From a checkpoint of a small contrastive audio-text model.
Model: log mel input, encoder arch efficientnet, encoder norm groupnorm, encoder depths [2, 5, 2], text encoder width 256, text encoder layers 8, text encoder norm layernorm.
Training: adamw at rate 0.002, 7500 steps, batches of 512.
Rows from block 5 of the audio encoder of a small contrastive audio-text model, named by matrix and row number. Rows with one number belong to one channel. Each number is 128 + 32 x the weight over its row's rms, rounded and kept within 0 to 255. All counts start at 0. Numbers have three digits each.
After each channel's rows are labels from the 100 clips, of 14848, where the channel reaches its highest value: "strongest on" is what is common among them. Only what is clearly more common there than usual is listed. The data: struck, bounced, scraped and rolled objects made by modal synthesis.
# convs0: expand pointwise conv (encoder.blocks.5.convs.0.weight, 224x56x1x1, standardized in use), inputs 0-55
# convs1: depthwise 5x5 conv (encoder.blocks.5.convs.1.weight, 224x1x5x5), a 5x5 kernel
# convs2: project pointwise conv (encoder.blocks.5.convs.2.weight, 56x224x1x1, standardized in use, transposed), outputs 0-55

convs0.52:118128165135189119074138108149114142055126177129169089104105075155107139142114138226162148144109103113142080096110166152140133120144076123112115157130093139150059094151
convs1.52:151176121143163171176091113146133178091095140126158088127177112146088135181
convs2.52:163126147107135099082082132110051120123118150157167157149126135086152091107152105170126189166174109156080115156131092147129070192153049123114137137102138133176099107132
strongest on: repeated hits; reverberation; text has "reverberant"

convs0.89:081163164150107133117078116089191170092129118123111109083148155110152081092094161151123122179105147137180112137137090108128185150189139099161141169126183097064130095127
convs1.89:082078094097142092090081136112139118099104112204171167123128152149102105133
convs2.89:172123053041141105177080138125162166144178101105081149150097128132127136165153132108146151108151117103089134137116151125093129147075147194149137081134083189150114138116
strongest on: small; steel-like damping

convs0.47:084070133170104164143083105166138162137162118090097120113138162152046159100131120131145132105133137204128093135146091145155215140092115145126100130088137157067108143151
convs1.47:099154135079177128148114046161143167123074140161127140088142136120105111173
convs2.47:140089128090128069165093129165137145104135161095189082111161127142114120079100165073166125094104146119175140117074166119123122115137070157121165173128096162136122212154
strongest on: scraping

convs0.3:094157156107128121193171159136112111155107136102118168081173127119134112110145067115164097092098123118122128143162083152167155105087188146096065204094164078128153133132
convs1.3:165173184172160120088086101111101077082114118106088107101127099107113105105
convs2.3:154113133127149091092102153130126148069169118130119071091108110089199101105167061131081105131143123139142184114088133142126210149174113145148113172132167122109164138071
strongest on: ring; rolling

convs0.116:099051129146156076162157140189182081117107132188180128162120108099130159129175170148070140111111110125148092137093122128124170100159100139145123175098141122091169119176
convs1.116:102073118121077158138134137093114123155151160144162176169173163144190165138
convs2.116:136053063163158170163124148117106121149184127176114117119115154105145142140075114172095135127090128080139106103086125129140151146111162161122122136099096191140119204061
strongest on: large; quiet level; bar

convs0.78:177117144111155118148096147131192099162109150147109175077184148149128154147169092121150091144153161116074084123151111050084110103116123099178149161127114142138062077113
convs1.78:148157149156146100148136144121089078078089080153166155170150085096096106088
convs2.78:050120104198114096081173103102145154053121131114096110150184129151106085119119142145147158096171124100124171084161104137146146104087154171149178132144132118181163153118
strongest on: large; square plate

convs0.17:181125124111168121152175154182134132123120140096129123117120130141131149151078025115123144106136018095094147127107139130169103098140107160134173122160094163153084110160
convs1.17:081086070086097100114102118108120132114136145097110093095122079091078077144
convs2.17:112128137106169128122070104072123122149151084131070143111139106125142085156121130135214148219132220145166101108144115105126135123126104127151136109148114137126179184161
strongest on: striker: soft; large; steel-like damping

convs0.1:059138142111096160135114089166116123138092154136124079074101144138115137091103185132149179105108141137138081141152158148118217129174125163114104111156147191156086109070
convs1.1:128141162142080122125128142090113106151163073149122144165063138126134162044
convs2.1:121137094110192181126135075163077124124070167174141072089178171139120160085063180107169103093124146163175098115119133100117151085154149113144131140098113141128137117107
strongest on: scraping

convs0.111:151146098123169210154088144142141118151126140203151111090094132056086117135092147173112173140128157142051129125113099118173145147110051138100115149130154114086139137132
convs1.111:167184206181179093098122166143121119100112109102119089112093124120113135131
convs2.111:072098158103148150157045170098084158138095143196101126138086106090096122107163121171079164107102130167140176129122108148139201107163121164161130119096118115132112086126
strongest on: membrane; large; one hit

convs0.173:167128131125184064140107123121134109093162146170146086104126187175157150056101129113136119083155154149148120139151148101097095136110072157139112130125207097119147054161
convs1.173:149151161134098113129175106097087144145071139067129123083156095128102069165
convs2.173:189163147074096091162180149113098098095122126156164124114122144142194126148088134094112170160103129090131087082121144125157152067135158181087115096110130082082159169156
strongest on: wood-like damping; shape: string; clipping; text has "clipped"

convs0.136:109121146124067120088091170119171136127129088157110137166150087109088134124255158109143123188141137128119143058141127162138116177102116119111101128147164114127143148087
convs1.136:146137090137175164124070137154152092086128169166113102123161191129129139184
convs2.136:131116121163093125096107132073147115169140107152093154190132099094171123208163063136118143156110149087195082152160166072173136109105124108122137088123151129101151104166
strongest on: repeated hits

convs0.101:092122160121210138111156114161102162112095145100162139106128073089145160104108144171180111112133037106108154121174166070177128134143090116156088126111144145132083112160
convs1.101:103119128102083111102113100109147114091099085120092086106082113081081084072
convs2.101:131123169210126105096140118103119129137127045107095178132054110117123163186168120128100128148148111133182131110143085101196138145134122074094113115155180143158102121153
strongest on: plastic-like damping; bar

convs0.177:144174078064101155107182117065117060141155113121140097153117155140113177164104106159137141100144181142082150152132151119088130112089103123147218130144132118144114085167
convs1.177:120131118127115085087088094073082094100106117173178166160173101104115105142
convs2.177:127178144145146126145127151084165176078131146138099111159118115053147121139095118032127162044135162123157117121147170162119080172123188131143123134087108130101143105121
strongest on: large; rubber-like damping; material: plastic

convs0.131:143083155132093171149155084074162173181100109094141132078081115082093135057145128163178118143145153118099180112111120094167144140135142136150099079138161104105162184133
convs1.131:084087104150145083088112130139102088117172176095069095162137125091093146114
convs2.131:138107161149108132097115118089124195098088065128107166096108199150099156131085108174104136115101169070123093152086134085137105178130146096126088159136176166132174156157
strongest on: large; reverberation; text has "room"; text has "reverberant"

convs0.185:119077136132134081044186124099132232127154155088149127181110118132117101105179091119147176141162101128158193120129150111114120121092140105089111093111126112115161116139
convs1.185:115132100098081058092097120101075115105136139146180152176147110183137140132
convs2.185:122106125092136125171110110068118133109131170097128147125105101136126119170157083123175116131147114145083215107180107145127111213172085080095099091099103114181112129164
strongest on: muffled (low-pass); clipping; text has "clipped"; pink noise

convs0.81:100137176126130133097137155048136087147154145162101111214114141084126132118114125106050123160152164147175098094155132137167126129115117039142137166111151149104142084144
convs1.81:175154135121079161135118089075150136137120107140117078098149106071063102155
convs2.81:158178162145157116146153110154086118144097140131185139109098145130131176139129169140091035123087098158147140065155159104181115065173092133112090089138134124097174125136
strongest on: reverberation; text has "reverberant"; clamped rod

convs0.121:122139094164133146077131109107162133121074130130155198159187084094184106122126115161121101118132135118218153074149111154099122075167132169106102164105140146080158156108
convs1.121:192162194170175123148141106123112097110110125170155136136085194135134134115
convs2.121:174162146149138114181089153099170112068099136154133124139109132128143147191172175137173099160075148078161181166112171122097095184149114071146120124095099089130113113134
strongest on: closed tube; large

convs0.11:101123149118168148093183146061116117062101139166144170117180048072106147112096132115135142122131171151106111183156147164155126130142079074093120113111189127118150130120
convs1.11:163152153109082170153169142132095114157140137065092093127122092088080080123
convs2.11:143161068132094128141129112109074121084103163118202139067125128125135134116131068139138084136138177174117098115101136092115161156092145162063159156170202120150159159125
strongest on: membrane; large

convs0.213:145125195165191198116120130103170134106142175130091140132107184098115121146126188127084132115141133172114109082160105096119155125142058105079101174095151117084100103106
convs1.213:162146095102087073062139176138167105115132124138127183140069122110159147113
convs2.213:155145096112098118162130118108158068145121137072077140137116122110129129102190159093138175088205157160130085121168161175091127098118160154094085164185113135113138073151
strongest on: quiet level; repeated hits

convs0.179:151130181142124151106088105084165101175141123170121174131114124108095117137154117131121120126216123118122100061155156146153154082127151123161027097138138169095169104098
convs1.179:172153173130098180177109104175069124165140181113125108108168145144156130140
convs2.179:103134109133188130154107177143127132053135139145145108135117131122115152170165076114165171118071124171132114100154101094175135160116103093125220110153133068098088142177
strongest on: striker: soft; plastic-like damping; shape: string

convs0.165:125101101147157111148112155160131133069090166139132173096128095131090107132064107158131119198100134088146146129175055101168173101163117185119147177074143121128149081120
convs1.165:125156142154121119141167144133112131141146116143131167175140178191202189163
convs2.165:112115177167122156064168125145142087139114100181150038155133114109110163086169137068109133131137108111141095176074148180121141109157138134148094137124098169062135129157
strongest on: clamped rod; one hit

convs0.7:104118123138184164059135100126101157099093126122128106179143120181171116127184137177141107163163104125138171123110104127081116081166117141071146140044091166095087120120
convs1.7:147158150158189094094069134127090123155166140140163169119084108153129098076
convs2.7:149174085079142119138144115117204123117145174094138140137142122156140182128118114192168098041088123082089145130144132083055122121111119127158139121143103129124059099134
strongest on: steel-like damping

convs0.22:138113113115115151096167125125122191112103131133105171079090112136114140129148170197118144184149133102043162139085137061105191161110161176125078090123124100111120103131
convs1.22:143093158151127139094153146135129064165149141151065172113118131065155087093
convs2.22:171115138116084106100196105180132144165110119108108153136174176129130158134086129118082127165165136113078117139100150129133127105042200153169049119124107139093142111133
strongest on: reverberation; text has "room"; text has "reverberant"; bouncing

convs0.189:129122140099142102106095117172167149135120187099128119116149073111133158107131114107111046226119103125091086165152121080124145124174148154160168140145102162117081178088
convs1.189:172185157128135092107102107137096078050101090131147154172145137128133164115
convs2.189:146068111108134114133129128104188180163090089152153146134160090099125170146066109128134168049174098116095178084129107129167143128139089149123190094122101102149157163147
strongest on: small; text has "noise"; rubber-like damping

convs0.65:119134209130079157023137147107146146099121138114123121194152124109131156134124139075125131127143155183095165150159149116154099151098135065085073096145165136127117110097
convs1.65:112146122160198103139093098131066117099098088133172116153117158172159163097
convs2.65:093188179065103122118118171111140123104090130098136089130151155165143104167172153099149120137159156150149202129146121116051106163139139055103126127163073143104135110165
strongest on: muffled (low-pass); pink noise; shape: membrane; rumble

convs0.72:156159163098117098127080164145131182134189165126126163187091124154157090086149128075051166155119156140130142093120135098129132075123127087068133152127156131084162080122
convs1.72:156141160123128151154164091073131158118070147124145076138166112085071135174
convs2.72:165130148145126166125190105129076141144115107142098157119075161133149127144079147166093101135080081168147111087171228141121173075122127123160113104121131076112096105160
strongest on: striker: soft

convs0.23:102151107128077155122158131114125132141127166083193193118186151142131123141074075124112094122095131169155176106142094100126181094121158141065105113107145055151166124158
convs1.23:205170167176168101118110111144100093097103100130152163121121131172171150139
convs2.23:204097158114156116114051098099115139108154097151071088112136142123145063137177167084099089130113121103141183174079138166149162169167106120150123096125137145124119154088
strongest on: plastic-like damping; round plate

convs0.14:112098095093133132137113117136177128081181111125100172110173131124140098146121138150196096120133056111115188149101139109090058118146141161097116118172150088190157176169
convs1.14:100106131145136059129159140100048113159135075132159176146103095109140143100
convs2.14:157097162096082093058098115130128207116130113146152194074138154160094094138146164155152107174138114152154151099126062090136138091120152143109120143153188099111106091150
strongest on: clipping; text has "clipped"; one hit

convs0.209:144071121129114058182074096132142133125197092154065127158174145089109155118113191154140167078126122129120109126152071091154121130147162153169110149076158121112134126096
convs1.209:127139149135134161132180160163145152116136114151073061080111184139068132133
convs2.209:112111113097116146131145156126155123180152115181073147145109086136104058131125103120177098143112101150133190093149134160101112074117161205153169061112110134162182101145
strongest on: small; bouncing

convs0.29:168104126182133151153172110130153138081127186111164199174110136123116100097163100120135148085086130095144133092156123121078032182122121163132133098085121078134144140135
convs1.29:152175187171177091124098099129133132075079124125096121072116129144153109097
convs2.29:161165044102148199180118164163107134159141145104161096113096131114162106104138148095099165124139129145173082107088093070109076141065111109110176151105130125115128157104
strongest on: round plate; small

convs0.132:095113187149057132144143111190125108076136163137143168121134167133100081127152112183148078133100181140073117093139111104159138072067124149112143143114187103167139103131
convs1.132:164148159159135071073081093108126144138136112129139151138149172163176187160
convs2.132:125107129103178149114124119099110164141148099112126103160102163158091116185153123073130149146070154141119142199151152155205106153118148106088053095095093112120081110178
strongest on: medium; string; scraping

convs0.74:150190113134057164189092116129128111092069147124096131066139131172148153147123080103178096142145140167137174078174128097103140113107136171132098141115181099126120155084
convs1.74:134164142152136106140124092100118113149144158164184192178172083094091095113
convs2.74:097138183162065127160126176080184102130116138137123083140141140129107123126088103127145104153108133123103055165110127105089102154176190116139106213180102160120118145165
strongest on: string; one hit

convs0.133:141079187144107137093072155128110115133137117114112072179137154161175140135118148171108092144099048183099139137087065112156091105153171158168075123146102138123142159120
convs1.133:094104100094111135154165166152127104119102111091061060070099124126104105130
convs2.133:160169125113083175071182148086104150112166171102102131089118152119166111139155149111189101118164135133153140074153149108103100116089108142095162079114065155167189127101
strongest on: closed tube; small

convs0.171:199119143127184146116129123096078145108145157166089215094113120112162123106151068182174142123119124138144166105091134088091175145114116099187125096111129078115093112105
convs1.171:184166183147154091081098058092133117127104143138102136131136104121117080090
convs2.171:096134140103067116146108206101051149137128151128169098127108136135158131142160131191162092196111101133108166152100130135145121090041156111123128128116186164142098131140
strongest on: striker: soft; small; one hit

convs0.208:135127140166102111086167067172124146109162164123111136174114125082121112114109141194139101163144219151052166107135132119158160086105102125118185141100156098147123080134
convs1.208:107108080090089131158142157140179147163120151061063078113124101135108120125
convs2.208:145081161128108144113110178072065073130168127152151136132159155131154170101106090150106064112145106108129141130073142116125112127138100110122134153157216126137164205081
strongest on: medium; ring; rubber-like damping

convs0.221:116130120191220160148118124213120128149091149113095165103118153131147137108105107154089069109098094113084100067153119126119130091130098154143192140141135168154126132177
convs1.221:159149121105079123097097106094163148121120088128072085100093105080094101077
convs2.221:104201153180077113129146152155132106118160086149096138120132121080121129125145114125111182083162151138168146133144124133154202200115132039090107151085156147138124127087
strongest on: one hit; white noise

convs0.49:116131134042123090124161135132100090105145127140194115170122081132112115121123126099118188152149171138112128129106102221130110175156185131093088114163075140169122124085
convs1.49:128146137107119137157134121068128150125120072145157128117040152139137130047
convs2.49:115097153082163152178156173130108123102088128126119141126131143144131095150090172111091125123107113096063154143106134105103098124195110161253136149077139127138109157151
strongest on: large; repeated hits

convs0.161:083118116124160074113085114154126117087142167122162107133121101185168183135209117100126108179150142139220126099119144134116133090136147113046142118150104166106112141102
convs1.161:093085089146168117122135162154154145102120129194155089086124187135078102122
convs2.161:180071098128136142156091149156099133173169132181187108141167077153148105112108128079128138083137121184105128131221133090122128080145147152118114083104111074114104120120
strongest on: striker: soft; small; white noise

convs0.118:145132129158112136134166110163118177138138109071050173061062162123143147097138148131101137126160069118079152185121100070099136137096118136169120066140157140130119165141
convs1.118:061089075116079087091092088093104108110108141125149115112094105106094113100
convs2.118:104168125178145116140079100079058080087125098186088160127104172104150149134126125123149150121109138146194115090145141155125120159124061094101173162178153118158173134159
strongest on: large; membrane

convs0.51:122096083116118164137125132129188107130168095173122180140136182124085087176077145188132157098096155095110085077162148074168119146099120143124191144164105095128158113108
convs1.51:110097105124075161179183148160093120082079081104083102120101116121110119133
convs2.51:086133122142143109157125171170102100158135168129118137169137083140161106146069099136131188119063101202162138156083176085078100116159124144097153147144090129097083128083
strongest on: round plate; large

convs0.124:204144091144134100076160087137157099134103089090153097136139132185138142129112115151135190088176103106159133164184126151103120131130142105077080134122167174117076096184
convs1.124:118117080124090161180108109150159111088134115191145081091113190160106137121
convs2.124:157142148155147104148156157130145135091131077172160092085146157125145072101104142147110207137139069096075191143116124172110155172185100124099111134066133132164095150132
strongest on: one hit; wood-like damping

convs0.158:044100125120108122103130121120143140100115171057178152125120105143133163123173095076191134192147110132177106118133180109115140090159173109154116111193097163112146119100
convs1.158:181148119099099140101109086122139133077149120118102111178186141103140180188
convs2.158:143200117091086086152107107139132106099060142083174112093161134075143129157159139122169149148170154172123131125150069115102077166127099068116149144128153144094157138187
strongest on: scraping; mains hum; muffled (low-pass)

convs0.192:119068166099179144127160150111164159126107086104193113068086120204137108082109132185136069151104094104121108079100177139150169129126120127121136137156170096111152125113
convs1.192:083083109079074134133159158148074085091111115152136136172156162147170144134
convs2.192:122100056159070163181184071154096093139115138153100114160109079129103152171135098124158115143070160128121138136109057125129126146091140164117138115141158110164172193144
strongest on: thin (high-pass); one hit

convs0.35:158153121105179173037144113152125152111094150108139124114129068124162167083118141207141151079092093127120109111148174172136164131132106094116110176136128195120116094156
convs1.35:125151124088128152160126069147167159117091130164146121085165137130068066170
convs2.35:140128147165138122125123131085098111069114166109174084139124130088161074081152138197112201137150140145075141104143084111119105186180099086109117162122148104172081114151
strongest on: reverberation; text has "room"; text has "reverberant"; clamped rod

convs0.0:131128188151073137127116097135120071097115133160101128152111112125064157113165154143114124123142131167111167129161136179106100058169110106079098105189188167114085147181
convs1.0:121128128180186095106086101123128137158172168100118134110145114097116061069
convs2.0:124104087110165064120130106133147162107151174140172156132162085130123158127114050122155121068107193129136090057128121066167149162162095151098162128166110144124157148113
strongest on: square plate

convs0.69:095130148155141128116126055115116111164132132150164190168116116133062147166138099149064122088173130147116112083132108163089127105137150076142097120205179182101146096116
convs1.69:092158124143177120142099096140127162117137129156056114149126156098199082085
convs2.69:144138161107109123142107141144131114095127155141165162146122131147139203122128127090138100150127145079171105065162065103115097072077104142115156080217179124069133141126
strongest on: one hit; rubber-like damping

convs0.19:124165080116140155151173189092137139109111064087096084139105062140162159126165167119139074118134089109127145119160099145124206100119138158124056151099124156139131175120
convs1.19:091101116093111132141136154128088079121085128117148125088093178184183150178
convs2.19:098089120079151202124143102163089110190112089133120197104085109146149113103106147169137139185093081132131151136111145116119098135126118088110117082200170088099168108110
strongest on: small; rolling; string

convs0.200:161151109185136149122236130130160085146115139068150130128092148178097075074137128145129127134164087084140143116137095155050122114120139165162104125137135098140139152084
convs1.200:137132150139143102041070071088110148153119088161168164141147120147123126144
convs2.200:168141159124175178093133180106100098142161148113109073092094135115162124089141060102141084101198120175152084112095081124154129162149180123163108138150096114114153080144
strongest on: hard striker; square plate

convs0.18:059043113170121201079089115169151141162111134125107134089121053164123161123151105156145113145189135149151123149115096161099133162138151102092126141186140098135143134110
convs1.18:123127138133108144140097093100118082084127139050068153154140072131172160114
convs2.18:152186163093115080181143131096108094137172112154102168149129131100161099102119133133149167175116089160142143094181087085141135089145117191151094123039145099106139101158
strongest on: plastic-like damping; text has "plate"; rolling

convs0.170:107113091147099082142113136093113146103078137130144144128141181143095082128171137128166131102146078121166156156123136174118162154108116194129050128092184110090131121219
convs1.170:071106104120136154114113102123155147105134170114080073096137183194144163153
convs2.170:135139149136098098119102123092133139095181132125127122143112134078148124108118181140090081131167131077156170088155155163053172096098105056139188156155158121134168160071
strongest on: hard striker; medium; clipping; text has "clipped"

convs0.90:089139181096143114080134117102108130175104138134181180139109109113110195138135133166167083135161151110103143160112135143126117159197115056147093062170122144119161118067
convs1.90:065105126170141165152135114104089118150172182063068114122139094128124122121
convs2.90:160124059134101130092121147102123119124209117095196160123132153123120162124151106165152147145177140094153098102101123062145140086086164128117175081117171131068156085125
strongest on: large; steel-like damping; string

convs0.40:074097163132084152144159117103155138172119151110151100154140144141167137137153090104066183159120180182159078120099110091135140151115074114096130059095173151098170133167
convs1.40:159139068083119129148073089155175131125122108164175155141140158154095070126
convs2.40:148080081114137080161113163215123155164151136168202115129118116140146146156132125129086099072098057123124125106141124131145085115125110177081143093170130145125110194126
strongest on: steel-like damping; quiet level; shape: clamped rod

convs0.100:146134102096088134077089142161142144066145173074077139130115167156144128121139181176124192121115126160155119098152148123082166132092155120096116217115079098099127101132
convs1.100:128129123097090062053077125142166171141132123137147147159164166161155146144
convs2.100:137196112115126092138095130101111092087075141074103125120100133118105125115170154156122159137182122184165137114135151142109164142096179084116143214179106117096137082183
strongest on: clamped rod; clipping; text has "clipped"

convs0.85:117099105097170066145165104070140114154123111103130163164099112124112165145089081148142162088172171145140157086123138158157203116137068159169149124072185139115138093127
convs1.85:162163175142137149144170145131094074083091117082080085151178096126119126131
convs2.85:131169138112107139194091179105135141158117197146168189102104105137133183149155058137141117133117128112154087146127081059089171111126126103135141130183159094130144080105
strongest on: string; one hit

convs0.193:170101115109121083209087158146124139155106127127121133146143188111139177151140090092095147133102150170121109133147149087162090193115157083190144165056110146096089125134
convs1.193:138168163174160080104095102068094089087099115099111100110093097095110123125
convs2.193:093121149132135170087158135127151116108062141074122110145206136162111097137116101142107174090114148133078144060164120096168134150071156173058158108110122125166164108131
strongest on: small; square plate

convs0.2:187110134131190138105079059128126119055157172156093131106085126178084162115170106144172134130149128112158171080098113137105101136131069105140134108155108149177093129161
convs1.2:146166172180164076055085073128097116134151137115130158155158133140140130121
convs2.2:085080151138106165161098179152135166170134138126164165111104127158180147115081080198129086129094082123097082141116095122108095127137066160133116138188111177161093138121
strongest on: membrane; medium; steel-like damping

convs0.128:145120138113118106165140122162095118176138090151158061147123133122153148168156114080124142132104131155189105008151083139107182073134133139132125143149096097108136072153
convs1.128:109183191100129079166141070133093173137079154114132110118170114111108115144
convs2.128:144100093208128118093067136159138141095099125127106121121147145133088181180087130125104079140170109161154127134126131171141083129087136078101160179171166067171132150092
strongest on: plastic-like damping; one hit

convs0.12:099091132154104139121093128105116224127124111069104185140124138111110163118099117139113154117142154132135152066080115069059162135153133071130142108122158191131086161158
convs1.12:129129170172165129103096139163162153106092091169115122151188174092085114159
convs2.12:129059133148123138117121136132164153140108175091156139123104126162122178142098159140053083168069145111127162044162155090105121108115126129106143117157136160165111211159
strongest on: striker: soft; clamped rod

convs0.36:156093127137092144143153113095191120135096000098171134077168128125132131124098138179132123146142104059152146093090145124112147139116153080140115157135152132120142137157
convs1.36:076085140131121105095124092098065070089085109156160143150135166162153143134
convs2.36:155136091128083150162154061198065083158114159157145138123127055105109170140135060130098133137105127116115059172156153129159095162121113132141098117136134120155181127158
strongest on: thin (high-pass); one hit

convs0.20:112083085099046133126131131202128105136158126094088122132161117113102096135146118105147135119158132181194134128173142118084131083108145118145042146164117186102116078135
convs1.20:127108137150126158100120166122128086109170139151088092147070164119122150037
convs2.20:115151164098158092118087138115136145124160112171155139116093095088124107086127163160212157168066139121129151103170088106169097117147106145141112067103126138113197189094
strongest on: repeated hits; text has "noise"; rumble

convs0.191:115138144141186166158127149109149173172160141090137101101023153145133100077156126132076077174130104136079088104108132149131150125110116161162169128148132104082166105171
convs1.191:104110170140070132068119138129111114132141084127103159165101102059158168092
convs2.191:117122092145109118142117050123113112152131083178139094084170135168166137170147121077102082070097150142122134183086085141157131153092124109128169119093079122086190163141
strongest on: hard striker; scraping; material: steel

convs0.184:125118069143197103144095122127126095126202145094146189074118099114141121118144094066146065158204120131152100099111131110115150122155145154129134123157098151099171112070
convs1.184:155094134156113162076114165156157090146120114078067159097122165158170130091
convs2.184:130120137144192174148119131116118150110177183141184097130087132104147130078094133142125151149117126202101127113079113164164037136105092117145115153097148060093137164147
strongest on: clipping; text has "clipped"; membrane; text has "noise"

convs0.143:140175133091095159103196115118184128089104162085144138121165118159093143127172111136111125101146073132114124070125139132056092125108081170127158113145201136184169121104
convs1.143:165175160156160101065079082083108105118125145135125129145155115071096097114
convs2.143:108163098163153122153094105155165139103098117082169143165120081160115070098134139133145186141160118144161104137101083109164083076134111157152165170136123174161057136064
strongest on: round plate; one hit

convs0.187:144138120151146165116131110146187130089165065156093137106132184077131171134189174147115155138175126121170077139155130126163141055106138063159103128145130139082072128134
convs1.187:167150098136075172179131157092188125111154127120107088117109086089137169097
convs2.187:120159138115173086141117144194088117106172159140173087162079093133127148094131158156143164171097142155106190117059164190151086108127137126098178114107115117073138115107
strongest on: repeated hits; white noise

convs0.167:129147191103125112153178153166053188159122136100121092120070104154194159114149091101150101144133084138180120154097117141161124125077167139155074177107110093134119131144
convs1.167:172156156151169125098104101114099135143127135148166169175141090085062076110
convs2.167:150111090155142129088119151122097103158113114094061099158104114096184103124113079177112097200156105135135161172076133158124142117155131126122122168106173193089118170067
strongest on: one hit; medium

convs0.126:110146154147109136149084148130175104106143133178107148121150150136166134117083085073111166108138145099211116076137087095128149067148064140133127137131199135088144065143
convs1.126:114107113110162129167167088136109155157072113055143143088131093170162132167
convs2.126:157136152158096174161167123095156145154115165130116128137082115118185073168110133152133130140067176075166079125109090117105193067118171144107095133147072093109104131156
strongest on: plastic-like damping; one hit

convs0.93:065079134062096143183127119203078117121114128155140103120118096139074124119084192086114152157117158134141114107113140097101164117158139186136098114137102173174129129074
convs1.93:132122080133167129122070139163112124079114169127129075149173123149078128192
convs2.93:118106171119181168150107103165086130131092155116172090099149142129102164072058152122132120152128160158128136091122192106104140099169138163180057150108087161128099172101
strongest on: scraping; striker: soft

convs0.146:140114149134124098178118078168029139139202143165119122158099126101178114182113112141156148115090137091146188162113109114125103097152142072134133082156120101136076126156
convs1.146:149185171169156055100083071073103115105122113108119135144130122121127146108
convs2.146:071081092182087141158132153146099138171149138115078121132081155137203117108116140177127133162111105119147147157146111172140101125094083085091115081138145177110099190080
strongest on: medium; one hit

convs0.16:163112154143082137120188116137099130125120152029135195076173082125127140096144062135102121142110085154142172111136115121083140118187129140106152155106176114132161117175
convs1.16:084093082137165153175169180186103133112133138148180110159140099135101160114
convs2.16:101105175077172126172170131120152174166106094134072130172068134157104077146115137136126147077112149167119145121105083114139186113163083139114116111115113196088092161089
strongest on: small; one hit